From a checkpoint of a small sound classifier: 25.1 epochs.
Rows from block 2 of a small sound classifier, named by matrix and row number. Each number is 50 + 15 x the weight over its row's rms, rounded and kept within 0 to 99. All counts start at 0.
After each channel's rows are labels from the 100 clips, of 14848, where the channel reaches its highest value: "top examples" is what is common among them. Only what is clearly more common there than usual is listed. The data: chords played on synthesised instruments.
# conv: width-5 conv, stride 2 (model.blocks.2.conv.weight, 192x192x5, each kernel summed), inputs 0-191

conv.123:37 70 69 57 63 54 83 49 44 37 53 66 54 31 74 52 40 61 52 69 56 48 47 51 53 62 80 60 50 46 50 75 28 45 55 53 69 59 46 38 48 99 26 59 48 49 70 39 65 33 56 43 65 24 46 31 26 50 37 81 30 39 42 50 41 68 18 51 38 29 60 46 75 73 63 57 37 31 35 32 71 42 58 64 36 71 36 58 41 60 30 49 57 50 51 63 48 40 51 41 38 27 39 46 35 41 34 40 43 36 58 42 69 71 44 40 46 67 46 46 44 46 59 25 32 55 49 75 26 63 23 51 52 43 52 30 63 64 32 59 33 49 26 50 52 39 99 52 43 45 33 64 72 70 57 35 53 52 30 46 44 45 34 79 61 41 56 66 62 59 48 73 21 20 55 22 32 87 48 53 43 46 69 52 47 64 52 36 47 60 58 53
top examples: the note G; marimba-like; root: G

conv.109:82 45 55 37 49 28 47 39 70 50 47 62 15 51 69 40 33 62 61 44 68 20 65 44 35 49 58 49 18 31 44 39 46 36 49 40 49 50 48 40 64 63 89 71 35 46 66 45 27 62 63 71 51 37 62 73 57 52 50 66 48 43 45 38 53 57 48 49 63 26 28 54 67 71 68 43 46 67 23 46 40 44 22 50 49 39 45 52 49 50 56 76 44 37 68 34 65 29 68 30 60 47 66 61 29 45 33 56 48 37 46 45 45 46 48 48 46 63 58 31 38 28 99 62 46 65 68 37 53 47 43 77 56 57 53 48 29 62 65 61 56 56 35 73 69 57 58 33 49 45 24 56 61 37 58 48 52 51 46 39 48 48 76 59 75 15 32 86 33 45 43 55 76 11 52 44 75 69 77 25 40 46 56 44 40 63 48 50 65 65 36 56
top examples: the note D#; the note A#; root: D#; plucked string-like

conv.95:69 54 38 52 52 52 77 53 51 68 62 29 46 45 64 54 16 47 54 63 64 54 51 48 88 33 53 62 50 33 78 89 31 40 45 39 24 14 66 58 78 59 41 65 27 63 27 40 69 63 39 66 34 31 37 24 65 66 28 59 56 44 47 48 75 62 32 42 51 54 45 39 59 50 50 39 59 48 19 42 58 61 71 61 45 70 47 63 65 49 52 49 64 33 46 52 30 40 60 30 38 29 73 49 60 31 49 72 60 31 37 46 66 51 38 69 56 45 47 43 53 68 30 17 58 36 53 32 50 60 42 60 51 60 51 30 72 44 44 50 58 45 44 39 87 45 47 43 37 77 64 56 45 50 96 44 51 63 34 51 56 39 68 46 48 40 21 69 77 68 40 92 66 46 42 70 46 42 68 44 53 43 61 36 47 27 56 50 43 53 43 31
top examples: marimba-like; the note A#; root: G

conv.82:45 74 56 65 35 57 76 42 49 24 85 29 48 67 29 40 42 64 73 55 09 48 64 52 59 66 54 42 31 73 54 77 33 60 68 45 63 64 62 55 99 52 40 32 43 52 71 62 75 62 36 51 54 49 38 66 43 60 23 53 49 53 35 50 73 55 41 65 39 43 28 38 78 63 57 69 55 42 50 76 60 38 97 34 42 38 33 52 57 56 41 42 51 51 70 62 40 58 36 41 39 38 30 15 37 40 48 58 47 63 48 48 57 82 49 52 47 70 39 43 65 51 36 40 56 33 56 18 74 55 51 54 69 48 60 44 75 45 37 42 50 40 57 42 43 25 56 37 66 52 46 64 55 56 55 76 62 51 25 61 68 66 50 58 76 40 69 61 48 58 37 49 21 34 54 69 38 52 53 55 36 43 56 27 60 52 49 61 76 30 53 52
top examples: the note G; marimba-like; root: G

conv.50:44 73 49 48 49 36 66 49 61 50 76 40 52 57 30 55 54 35 32 43 80 50 68 59 63 75 61 37 44 53 64 84 46 53 52 82 47 37 27 29 65 36 48 69 62 57 39 38 44 25 66 39 54 50 43 56 31 41 56 60 45 39 36 45 41 37 53 36 61 53 63 41 43 53 45 48 54 70 77 34 53 48 37 82 31 61 46 44 58 52 72 52 43 25 59 43 55 56 44 58 31 53 71 43 80 28 40 43 61 71 38 53 69 45 42 39 48 26 54 62 69 46 47 56 49 72 25 60 42 62 80 70 62 46 49 62 22 41 59 64 69 49 60 48 29 39 28 40 78 37 63 51 43 23 58 30 89 60 53 60 51 68 80 52 43 70 48 12 90 47 50 62 71 42 54 62 65 37 69 79 43 20 32 50 51 53 25 59 53 70 29 75
top examples: clarinet-like

conv.113:60 54 76 58 59 40 41 45 72 27 35 62 58 56 58 94 34 50 66 43 82 74 62 41 92 48 63 40 34 17 79 60 59 52 45 62 40 46 48 60 61 31 67 67 37 27 59 57 93 12 68 51 72 31 44 36 54 57 55 52 49 68 52 80 37 52 70 59 57 38 47 54 33 50 65 50 36 53 48 57 43 30 61 39 31 85 48 48 57 43 36 58 41 54 42 50 56 40 49 54 28 47 54 29 32 71 60 38 60 84 39 51 11 70 81 58 58 57 63 47 55 39 71 79 40 67 86 54 60 90 39 35 55 33 30 49 58 69 45 56 37 67 56 52 48 64 58 58 28 54 47 53 55 55 49 43 53 59 57 36 58 46 57 47 22 39 60 58 32 54 44 39 52 40 38 38 64 38 47 38 45 47 52 35 42 43 34 46 40 40 50 24
top examples: the note B; harpsichord-like; root: B

conv.75:48 65 56 51 50 55 59 91 58 90 34 32 47 60 54 61 48 59 66 53 48 76 34 56 35 63 26 32 74 43 50 37 65 36 68 57 39 41 49 39 66 49 52 44 63 41 41 49 32 58 56 80 71 68 39 28 33 45 60 33 38 59 53 51 66 34 30 47 47 38 64 53 48 52 61 55 69 63 45 39 50 59 70 76 40 74 44 57 44 41 54 70 43 71 44 48 48 53 36 51 20 53 55 60 19 48 53 35 27 64 47 26 46 54 49 65 24 60 53 38 63 66 58 57 45 33 41 47 64 30 89 31 44 43 37 49 66 59 68 80 51 45 50 80 44 32 21 48 67 61 56 39 43 37 44 54 59 59 47 51 56 40 73 99 58 27 46 62 60 55 32 54 29 16 42 45 84 60 79 40 32 50 30 38 64 62 78 28 37 58 41 40
top examples: block; plucked string-like; instrument: marimba-like

conv.28:70 75 63 60 34 47 62 31 12 41 55 35 52 40 55 26 50 42 69 64 48 39 59 61 45 34 26 30 63 53 52 30 49 45 42 44 43 67 31 41 29 62 80 50 68 35 25 35 55 53 65 51 44 53 49 31 59 46 55 39 54 61 70 52 61 47 28 48 34 51 32 76 73 54 49 24 51 49 45 48 48 54 00 79 30 33 67 64 53 44 79 53 42 55 37 57 39 28 47 61 58 42 40 52 61 20 51 45 49 34 38 36 57 27 39 42 30 46 73 61 44 42 62 46 64 75 31 65 52 58 52 55 39 35 55 47 29 44 69 38 13 44 29 38 68 39 55 26 65 59 56 50 41 39 80 33 43 44 59 31 59 72 51 60 66 49 44 50 56 46 61 77 59 44 49 45 65 55 47 80 34 42 55 38 60 57 47 60 67 60 50 49
top examples: clarinet-like; block

conv.45:63 43 49 79 49 31 52 49 39 50 56 30 19 63 59 67 62 75 64 58 34 41 50 70 63 47 99 96 57 57 59 86 50 60 53 36 28 68 60 44 56 70 47 61 67 52 52 50 25 49 45 46 39 41 33 50 64 64 51 77 50 58 72 47 42 48 47 49 41 49 21 39 45 52 43 79 51 41 32 40 33 76 57 44 32 87 43 62 51 50 40 45 60 39 70 65 47 60 28 35 45 55 59 63 79 52 80 46 34 35 86 40 77 46 58 33 74 45 43 50 67 77 36 53 28 46 44 73 31 44 24 51 53 63 48 59 30 35 63 51 43 50 47 71 47 57 33 56 72 77 64 46 63 58 35 62 54 57 35 63 40 70 73 23 41 42 29 49 38 59 37 37 58 42 52 61 76 69 39 57 42 29 48 38 43 32 61 71 47 46 53 47
top examples: marimba-like; block

conv.153:58 40 39 41 35 64 38 47 60 67 45 68 37 44 49 60 44 59 96 39 30 28 76 61 75 28 50 55 47 51 39 61 89 62 38 43 55 45 12 61 44 38 46 62 42 30 48 34 24 20 39 43 63 36 22 24 30 60 45 45 45 62 64 52 72 47 48 29 33 44 42 44 49 51 49 60 44 56 15 38 50 52 58 70 49 48 17 41 67 82 71 45 41 33 33 48 68 62 40 45 59 44 56 57 56 47 53 61 54 48 50 63 38 55 51 76 46 86 59 53 38 52 40 44 29 63 80 38 32 88 69 59 55 74 64 54 65 71 85 34 64 69 47 43 76 57 43 54 48 50 42 51 59 20 52 41 72 56 41 78 47 41 31 77 18 67 45 64 46 59 55 60 38 43 60 53 50 52 68 35 61 55 46 30 49 54 40 60 55 52 30 26
top examples: marimba-like; strummed

conv.108:36 48 54 47 39 31 56 55 41 51 60 49 58 65 47 99 48 21 38 47 39 47 57 77 69 72 34 56 57 49 74 34 33 51 67 52 62 36 65 37 48 49 33 64 71 36 28 51 44 36 43 60 39 46 66 69 59 48 51 40 39 29 37 33 32 37 45 31 66 80 56 41 36 34 36 57 51 76 60 70 66 50 71 32 22 73 58 38 57 46 74 55 58 83 50 31 34 47 76 41 31 44 53 30 48 48 57 28 47 58 44 43 61 49 47 34 29 45 50 48 84 50 67 55 43 55 40 79 44 48 83 49 61 56 31 74 50 82 49 57 64 59 68 62 48 44 51 30 47 43 68 54 53 36 77 50 89 41 68 23 67 59 40 48 73 87 61 57 65 41 36 51 61 51 36 41 55 54 69 70 45 32 32 31 56 52 64 61 28 81 48 52
top examples: arpeggio; playing: arpeggio down; plucked string-like

conv.35:54 53 67 44 53 39 43 47 41 78 61 65 51 45 52 43 61 66 99 53 41 39 51 41 57 43 24 25 54 32 69 32 45 26 70 67 47 63 51 53 75 62 09 25 56 34 39 50 47 47 31 58 58 45 45 34 49 60 53 53 39 37 96 76 44 34 35 55 71 43 50 36 38 76 42 48 53 56 21 52 62 45 43 45 62 40 61 27 43 53 37 60 38 50 56 59 68 60 53 46 68 60 60 55 70 53 49 57 42 37 37 25 41 73 33 66 54 68 51 28 60 93 48 43 42 43 44 58 62 39 88 49 54 66 77 29 47 39 30 39 80 62 59 66 70 41 75 44 37 57 42 54 69 52 40 59 52 40 44 33 53 41 47 32 45 64 52 72 50 25 58 30 30 22 37 71 35 40 30 38 56 31 71 44 55 36 55 33 56 54 30 18
top examples: arpeggio; playing: arpeggio up; marimba-like

conv.145:56 65 47 41 72 51 54 45 49 45 68 36 47 50 71 62 47 67 60 50 79 30 10 55 19 65 42 41 30 64 40 36 45 20 49 51 54 45 34 78 58 89 49 47 43 38 57 59 70 72 34 76 68 65 89 41 51 43 37 48 45 37 48 46 30 50 37 58 45 43 62 70 68 57 48 49 51 85 65 53 51 62 51 44 39 36 34 38 49 44 44 55 46 40 48 70 49 43 18 53 63 43 63 37 99 49 59 57 71 41 51 29 33 47 42 45 40 37 38 60 53 35 44 46 24 47 51 51 64 44 72 57 52 43 60 41 32 68 66 55 58 42 39 37 09 83 48 34 34 37 61 57 51 56 46 40 55 76 59 42 53 61 57 17 35 49 72 51 66 59 77 58 49 70 44 54 64 61 47 31 26 46 59 69 46 57 28 46 32 78 25 38
top examples: the note E; the note G; root: E; instrument: plucked string-like

conv.140:45 66 47 55 58 50 47 36 40 54 41 51 60 54 50 22 36 59 64 48 31 74 40 61 43 73 34 42 35 53 37 38 40 42 62 69 48 40 43 55 30 71 53 42 54 49 48 53 38 45 35 52 55 50 60 64 41 69 35 42 54 45 47 45 50 46 43 45 34 51 48 40 86 29 41 49 41 36 53 63 48 41 38 31 22 58 49 41 41 52 51 39 38 52 85 41 50 41 45 73 27 56 47 65 68 75 36 62 51 44 33 51 89 49 39 51 39 72 25 23 62 32 55 45 53 27 60 33 30 53 28 44 74 51 68 54 56 38 86 55 61 30 39 84 45 88 89 35 26 70 42 52 64 58 31 42 32 86 56 55 61 61 03 37 45 59 79 61 59 49 53 48 39 87 31 51 16 60 24 60 33 54 62 26 51 42 41 47 49 28 59 45
top examples: the note G; the note D; the note C; root: G

conv.99:57 57 55 75 32 66 74 26 64 29 39 64 48 46 35 40 52 46 47 67 45 58 42 56 59 71 34 57 44 64 30 65 27 59 41 55 42 50 60 45 37 58 64 49 55 18 52 48 80 46 55 59 55 52 68 16 74 40 55 24 45 75 46 50 73 75 37 38 55 46 57 56 53 57 52 49 58 48 60 46 39 67 56 40 48 50 77 32 50 62 56 46 58 45 69 65 50 58 73 42 21 32 19 54 98 40 44 58 57 63 58 43 11 41 46 35 27 54 55 45 54 48 63 32 36 48 75 93 44 55 42 37 57 44 53 38 55 63 57 32 38 49 42 43 26 62 25 84 25 61 53 34 40 73 51 46 56 68 69 75 50 22 58 56 51 50 67 54 42 41 74 69 34 64 47 53 64 51 12 74 25 40 50 59 58 66 66 38 46 45 14 48
top examples: the note E; the note B; root: E

conv.112:38 48 45 49 48 23 72 55 29 55 77 45 63 55 46 49 64 66 39 64 39 66 70 36 52 26 44 51 61 51 61 52 41 63 63 17 61 57 47 69 40 62 35 43 61 58 54 44 76 37 33 41 24 57 34 52 39 37 49 25 59 36 57 60 24 25 44 30 39 61 54 49 80 44 61 40 40 59 50 61 70 22 01 27 57 68 58 49 53 50 54 52 37 53 36 63 28 27 53 47 40 54 34 31 58 31 49 57 41 66 50 27 59 40 45 60 74 51 39 30 44 32 12 31 30 48 54 77 53 41 51 30 53 44 53 42 48 39 39 48 44 67 56 33 45 48 62 75 26 48 51 49 51 69 50 81 31 40 99 71 50 51 54 28 49 74 45 63 28 50 67 49 57 44 18 38 59 68 53 53 53 61 40 61 48 68 39 47 28 46 74 13
top examples: the note E; strummed

conv.98:49 48 57 59 45 28 21 66 59 30 42 79 75 37 49 20 46 54 44 53 52 56 81 75 74 39 28 73 60 79 41 37 74 47 53 64 04 54 43 36 65 28 57 62 69 56 62 54 40 46 72 76 51 74 50 44 95 38 52 59 62 57 53 44 63 79 27 57 52 32 51 47 43 36 50 27 55 99 50 29 38 72 33 38 60 26 46 28 53 56 55 44 40 36 60 56 38 55 44 62 37 43 44 52 55 41 38 59 40 80 43 39 61 41 40 58 43 54 37 75 65 48 45 47 61 66 50 54 54 44 47 61 63 54 62 73 39 27 53 60 72 66 68 57 34 59 48 44 26 62 35 55 54 30 50 61 27 53 66 64 37 52 71 67 50 78 48 41 66 34 47 60 72 41 32 37 75 42 42 58 38 58 50 31 29 41 31 54 56 52 42 76
top examples: the note B; clarinet-like

conv.141:38 40 62 53 47 46 39 43 35 43 63 43 39 56 45 42 66 80 44 44 40 73 43 47 25 32 50 17 41 35 46 49 69 51 66 33 38 48 29 68 53 48 42 41 60 36 45 52 52 43 41 61 39 72 45 29 48 58 59 60 52 46 61 41 73 42 53 68 82 32 69 81 36 83 58 37 39 45 70 53 50 49 50 68 47 53 45 40 34 56 57 42 71 13 48 33 70 60 55 91 61 12 46 84 59 44 56 41 45 38 35 40 15 54 43 18 46 38 69 77 45 41 39 48 49 42 47 46 50 32 75 15 57 44 59 38 58 62 37 39 73 52 44 38 37 33 19 51 39 37 31 55 60 63 74 41 72 57 48 90 53 31 63 42 28 74 63 36 63 48 46 30 43 38 28 42 29 53 47 41 53 24 67 49 55 63 47 34 62 19 53 60
top examples: the note B; the note D; electric piano-like; instrument: horn-like

conv.53:58 35 52 53 35 56 50 40 85 44 58 72 43 83 69 56 36 52 71 57 62 40 39 67 24 56 97 54 73 33 56 48 86 69 38 47 66 46 25 60 25 49 46 36 34 55 63 22 41 66 50 57 24 70 53 26 76 63 85 21 50 47 46 59 42 46 35 44 48 85 33 72 42 52 54 25 61 43 50 50 56 36 64 43 69 53 36 60 48 55 40 57 56 49 42 29 56 47 30 51 48 44 21 58 40 56 50 59 50 40 45 39 24 48 61 60 54 48 56 60 39 65 52 38 41 70 47 83 30 57 78 69 22 39 57 38 33 67 54 41 57 60 49 40 53 37 52 53 72 45 47 85 63 55 50 26 71 36 41 76 56 21 29 34 48 16 48 64 28 48 35 49 55 76 35 54 42 46 47 35 64 59 58 59 59 40 41 29 43 48 34 40
top examples: block; marimba-like; instrument: plucked string-like

conv.74:55 33 63 41 70 63 41 50 50 64 51 46 33 54 49 37 57 38 42 76 26 56 13 68 35 49 49 64 51 68 67 57 45 76 48 65 19 43 72 44 44 84 50 64 18 43 50 35 49 40 43 75 50 53 34 45 49 58 50 53 48 54 42 48 38 42 44 65 33 52 46 50 60 51 54 36 69 34 57 96 59 44 36 30 47 29 69 51 27 59 77 47 25 69 26 60 34 23 35 31 45 57 38 50 66 48 39 44 51 42 57 18 30 30 31 65 50 50 48 59 68 41 35 37 48 54 63 80 32 49 65 62 36 77 59 45 73 38 58 38 21 58 51 74 62 74 34 55 51 77 76 56 47 24 60 43 50 39 39 70 67 54 27 52 54 44 71 40 51 55 34 72 33 34 84 55 42 37 20 70 33 22 60 39 53 63 64 53 52 62 44 45
top examples: block; marimba-like; instrument: plucked string-like

conv.46:38 43 46 48 76 28 48 54 68 53 51 68 42 62 23 36 54 52 61 71 36 34 57 51 20 44 34 41 71 59 22 50 48 46 54 64 57 27 45 55 76 40 57 41 50 62 44 38 66 58 56 65 75 56 44 43 54 50 39 43 37 49 30 41 66 73 30 53 39 52 41 73 68 42 72 30 94 48 29 64 21 43 48 37 27 41 51 51 32 40 72 59 56 99 28 45 21 42 67 36 44 30 35 31 63 61 43 50 52 86 39 46 54 66 44 42 45 62 32 49 69 43 25 57 59 47 73 44 62 32 30 30 75 42 57 45 59 72 49 47 47 61 48 37 63 42 47 76 56 38 79 69 62 36 66 53 64 29 54 57 62 67 59 52 99 79 39 51 30 55 81 60 40 45 52 66 60 52 37 42 45 59 56 57 43 49 42 33 39 50 45 61
top examples: root: C; power chord

conv.26:41 48 42 53 08 44 78 74 48 40 32 38 37 89 78 54 61 44 48 69 29 35 59 70 65 23 69 57 54 48 53 56 32 38 31 64 60 60 67 53 28 54 40 71 53 52 49 54 29 59 68 54 71 61 28 64 46 50 66 56 32 52 58 09 43 38 57 50 62 25 55 51 58 28 53 26 41 51 42 17 63 66 54 27 46 26 74 30 52 27 49 64 45 21 53 58 31 57 55 76 37 55 41 42 23 53 56 60 50 44 51 20 53 53 29 73 67 43 49 38 60 52 67 47 67 83 42 52 40 47 51 47 53 46 41 69 72 63 51 61 69 34 62 59 64 47 56 57 61 66 41 57 43 37 53 22 41 50 43 57 29 60 81 82 25 54 39 49 38 43 44 68 79 38 53 45 52 82 28 45 68 58 47 40 60 61 66 47 48 74 36 58
top examples: the note D#; root: G#; clarinet-like

conv.190:38 48 71 57 44 43 46 32 56 42 56 59 67 36 68 82 54 54 46 27 60 45 65 46 55 52 28 46 17 49 37 66 45 57 42 48 31 66 63 41 53 26 73 56 32 41 47 60 80 32 62 51 49 65 38 54 77 60 53 37 40 39 61 57 62 28 39 33 67 58 56 59 30 37 48 65 58 57 17 84 46 35 43 51 32 63 53 58 48 58 99 43 40 88 42 51 58 41 80 44 66 49 64 67 52 50 31 42 60 74 39 94 61 34 57 38 66 43 52 48 44 46 66 42 36 62 88 85 70 31 35 53 59 56 49 50 39 51 51 50 41 58 37 66 57 45 32 43 63 50 41 64 44 39 54 53 34 53 44 53 41 47 47 46 43 99 46 31 41 34 30 42 27 24 49 59 37 67 38 27 48 33 40 36 74 45 65 43 62 32 84 48
top examples: the note F; root: F; power chord

conv.8:44 40 34 45 37 38 53 38 38 65 60 52 49 64 52 42 69 57 50 57 27 56 61 30 10 56 37 49 44 65 34 55 65 85 58 78 29 56 39 39 50 83 54 58 60 52 32 67 63 71 48 49 34 61 52 61 81 53 40 61 71 44 30 41 69 42 43 44 53 27 59 28 40 65 58 86 56 42 44 64 26 35 44 49 53 41 24 54 41 55 30 55 49 55 43 45 44 55 63 74 47 59 74 32 15 48 58 49 47 36 50 70 56 43 46 47 62 41 19 69 43 40 62 65 71 60 23 48 76 40 38 51 40 55 44 61 67 14 38 58 46 31 55 42 62 45 36 45 55 63 31 54 46 30 48 60 47 26 58 59 38 54 65 34 54 71 96 39 41 56 31 59 64 49 62 46 18 65 54 84 12 54 65 38 52 56 52 85 52 29 67 64
top examples: the note F; the note D; the note C; root: D

conv.174:46 35 51 55 37 40 41 49 46 40 28 56 46 20 65 81 75 47 47 44 76 42 36 44 38 54 40 60 31 69 57 38 19 34 50 19 37 55 45 53 40 46 80 61 71 43 46 25 50 52 58 64 44 31 61 48 69 53 31 58 49 53 97 45 58 54 50 69 39 41 41 47 54 60 54 59 58 72 56 79 52 38 63 45 52 59 99 27 67 50 70 60 53 62 39 61 30 39 57 77 46 49 53 41 80 54 52 63 34 39 44 62 37 54 56 36 50 59 82 40 56 40 68 64 41 37 76 79 51 30 44 35 79 54 49 54 33 47 75 26 56 62 40 42 56 66 53 54 44 60 54 55 57 44 37 73 34 71 39 31 52 37 62 64 52 48 53 92 44 56 51 42 45 50 30 43 81 36 59 83 30 65 44 44 67 24 48 58 55 74 55 56
top examples: arpeggio; the note E

conv.93:41 41 59 37 35 68 71 51 59 66 64 75 73 54 28 34 61 58 38 24 54 74 40 63 47 34 43 37 56 60 34 41 53 46 51 44 48 65 54 46 30 29 68 60 50 38 40 77 62 30 39 36 47 70 34 56 64 47 26 39 39 41 58 65 78 62 53 55 86 60 41 54 56 64 58 50 48 46 20 64 46 26 46 62 68 50 34 35 46 49 66 24 49 58 56 41 80 71 53 63 45 52 51 47 71 56 49 49 59 54 20 58 11 50 49 59 48 69 47 45 48 27 48 76 37 26 80 25 55 59 55 21 33 53 61 23 64 60 46 28 46 44 40 50 17 49 55 20 67 27 35 66 55 54 49 43 27 71 66 51 60 53 82 67 33 29 39 56 59 46 48 51 57 49 31 34 41 58 40 70 45 58 73 44 71 28 35 33 55 79 30 83
top examples: the note B; marimba-like

conv.105:43 43 73 43 65 61 59 46 50 69 45 30 36 46 54 58 45 33 36 31 56 52 65 60 62 39 45 43 51 18 84 38 69 41 46 39 64 32 40 32 50 46 33 26 90 54 36 67 99 64 62 40 54 48 53 45 72 64 48 62 39 37 59 40 55 43 54 55 35 54 36 64 50 21 57 27 47 72 99 77 30 44 64 41 82 48 41 46 56 50 45 69 54 33 62 40 44 53 45 61 36 42 46 51 60 32 43 56 46 52 18 76 49 40 44 42 48 55 57 40 50 63 47 46 40 19 38 59 45 38 38 40 60 43 53 30 33 57 40 53 61 47 45 63 79 42 55 46 57 64 52 76 84 59 75 52 71 51 80 46 58 30 57 77 69 69 59 55 78 43 42 68 51 23 51 42 47 42 61 16 67 55 48 59 44 52 51 38 45 48 40 75
top examples: arpeggio; playing: arpeggio down; clipping; text has "clipped"

conv.89:62 61 30 51 60 66 43 63 45 90 33 33 39 38 41 54 43 43 58 60 61 58 69 37 87 62 54 50 33 21 67 58 53 42 62 57 60 42 48 35 78 84 74 61 38 67 37 34 34 62 60 54 50 30 52 39 56 34 57 75 36 55 58 34 62 48 38 77 41 30 20 47 80 35 53 57 48 42 32 51 52 63 10 34 53 49 17 56 39 23 55 48 81 79 52 64 43 40 37 48 79 44 60 43 48 67 37 48 41 48 60 48 53 78 33 43 29 78 51 42 48 72 58 40 36 36 36 26 64 54 35 47 78 48 52 43 60 41 35 61 36 42 39 47 49 81 59 34 40 56 72 69 59 47 51 37 70 28 53 43 49 44 49 49 66 99 49 60 57 55 76 38 21 54 53 66 56 43 59 49 52 65 54 55 38 47 33 55 37 51 44 74
top examples: the note G; the note C; root: G; root: C

conv.30:75 47 49 49 62 54 22 54 54 67 31 65 39 37 58 33 46 58 60 37 76 50 45 60 70 32 65 24 64 40 78 57 52 55 53 51 55 36 46 51 83 33 36 39 55 57 47 72 67 49 42 47 56 59 43 59 36 59 60 58 55 56 58 52 29 57 52 65 25 53 21 53 60 27 52 42 57 91 17 62 36 52 50 33 81 32 64 50 69 63 66 58 36 76 33 59 63 60 54 75 53 45 63 74 75 57 87 74 64 69 58 31 50 29 75 67 68 46 49 68 66 53 37 60 57 37 40 53 48 23 78 45 57 62 41 59 66 44 31 51 44 56 72 26 27 52 59 59 36 51 52 53 54 69 53 41 35 75 40 39 67 39 70 29 81 49 55 35 49 44 47 48 26 47 13 50 61 54 23 37 19 75 49 40 50 47 47 44 63 64 24 53
top examples: marimba-like; root: C#

conv.154:47 34 32 57 45 37 40 30 48 42 59 44 51 60 63 41 53 58 71 36 31 98 57 43 97 49 49 51 46 28 62 19 38 46 58 61 40 43 80 41 26 39 48 50 73 55 31 62 79 41 43 48 60 36 49 34 52 35 33 36 46 64 48 59 62 68 47 36 36 45 50 55 45 64 46 29 57 41 31 56 35 97 56 52 25 64 41 31 38 60 52 35 55 90 50 62 50 49 74 74 34 34 50 59 63 60 41 60 41 35 67 47 24 43 51 38 71 68 72 58 51 39 32 47 61 63 61 35 65 45 56 67 57 50 59 51 84 91 37 52 69 46 50 48 38 61 24 32 41 72 57 49 53 53 50 58 38 46 50 55 61 50 42 20 68 75 33 48 42 27 93 62 68 54 36 39 51 53 33 45 40 57 64 57 56 57 33 42 52 43 45 19
top examples: the note B; the note F#; root: B; harpsichord-like

conv.191:27 57 42 44 37 19 37 73 72 55 67 32 39 43 48 51 36 52 54 45 31 46 59 75 80 51 45 60 56 35 39 38 67 38 55 77 52 68 43 50 35 63 31 47 54 53 59 45 43 48 59 54 61 41 49 37 55 29 51 39 27 56 38 29 34 43 62 56 28 58 42 40 73 28 52 45 39 37 42 46 73 67 28 54 38 35 58 55 74 33 46 65 39 20 52 71 39 76 43 49 41 64 43 44 39 60 48 50 27 41 70 51 71 80 72 67 36 66 63 75 50 06 86 52 52 69 47 32 45 73 44 10 55 57 52 37 35 42 21 42 54 70 37 77 32 54 74 78 63 77 49 71 41 36 61 48 54 57 50 69 87 58 63 58 37 46 54 51 49 56 67 33 41 65 36 75 42 54 56 63 34 38 25 54 48 59 34 48 34 41 69 69
top examples: clarinet-like

conv.104:50 47 67 55 47 50 23 55 35 69 56 54 21 74 65 40 59 61 54 23 74 46 63 50 62 37 64 41 51 47 63 42 93 59 57 32 10 53 57 49 65 85 33 33 27 58 46 68 44 54 70 67 58 40 63 52 48 34 69 70 41 59 45 31 76 54 43 34 56 31 46 80 69 85 48 51 46 56 61 40 64 57 19 52 53 55 36 51 53 62 38 83 53 12 68 65 54 71 52 45 21 46 71 82 47 67 58 63 30 49 42 55 46 46 33 30 72 55 46 52 36 52 47 51 52 38 36 43 59 76 79 46 69 26 57 43 28 82 57 45 47 60 60 35 27 62 47 44 26 57 47 60 83 33 46 40 56 62 38 61 57 38 51 55 38 57 50 49 52 58 43 35 71 50 32 59 54 57 65 23 36 34 25 39 47 49 50 59 57 47 26 31
top examples: the note D#; marimba-like; playing: strummed; root: D#

conv.37:40 45 25 57 48 58 39 33 47 22 47 55 22 51 69 50 60 42 50 48 50 63 54 54 79 52 49 33 35 48 57 35 51 49 59 42 88 55 43 62 72 16 58 65 54 36 66 46 89 42 61 70 34 45 51 51 59 73 36 70 37 43 48 29 57 70 45 61 55 40 56 29 35 58 34 41 45 76 47 27 61 44 40 52 49 70 58 53 32 61 51 78 42 52 56 56 84 57 93 59 16 68 39 63 35 57 37 50 63 61 34 43 60 47 32 58 54 50 64 41 66 62 89 60 49 16 40 33 71 57 36 37 50 39 50 39 61 30 42 69 62 47 55 52 38 29 65 50 35 45 45 54 59 46 42 56 56 78 51 69 57 72 43 37 57 40 88 44 57 61 16 65 47 29 25 41 44 66 65 41 56 46 82 14 41 29 54 69 65 41 48 52
top examples: the note D#; arpeggio; playing: arpeggio down; root: D#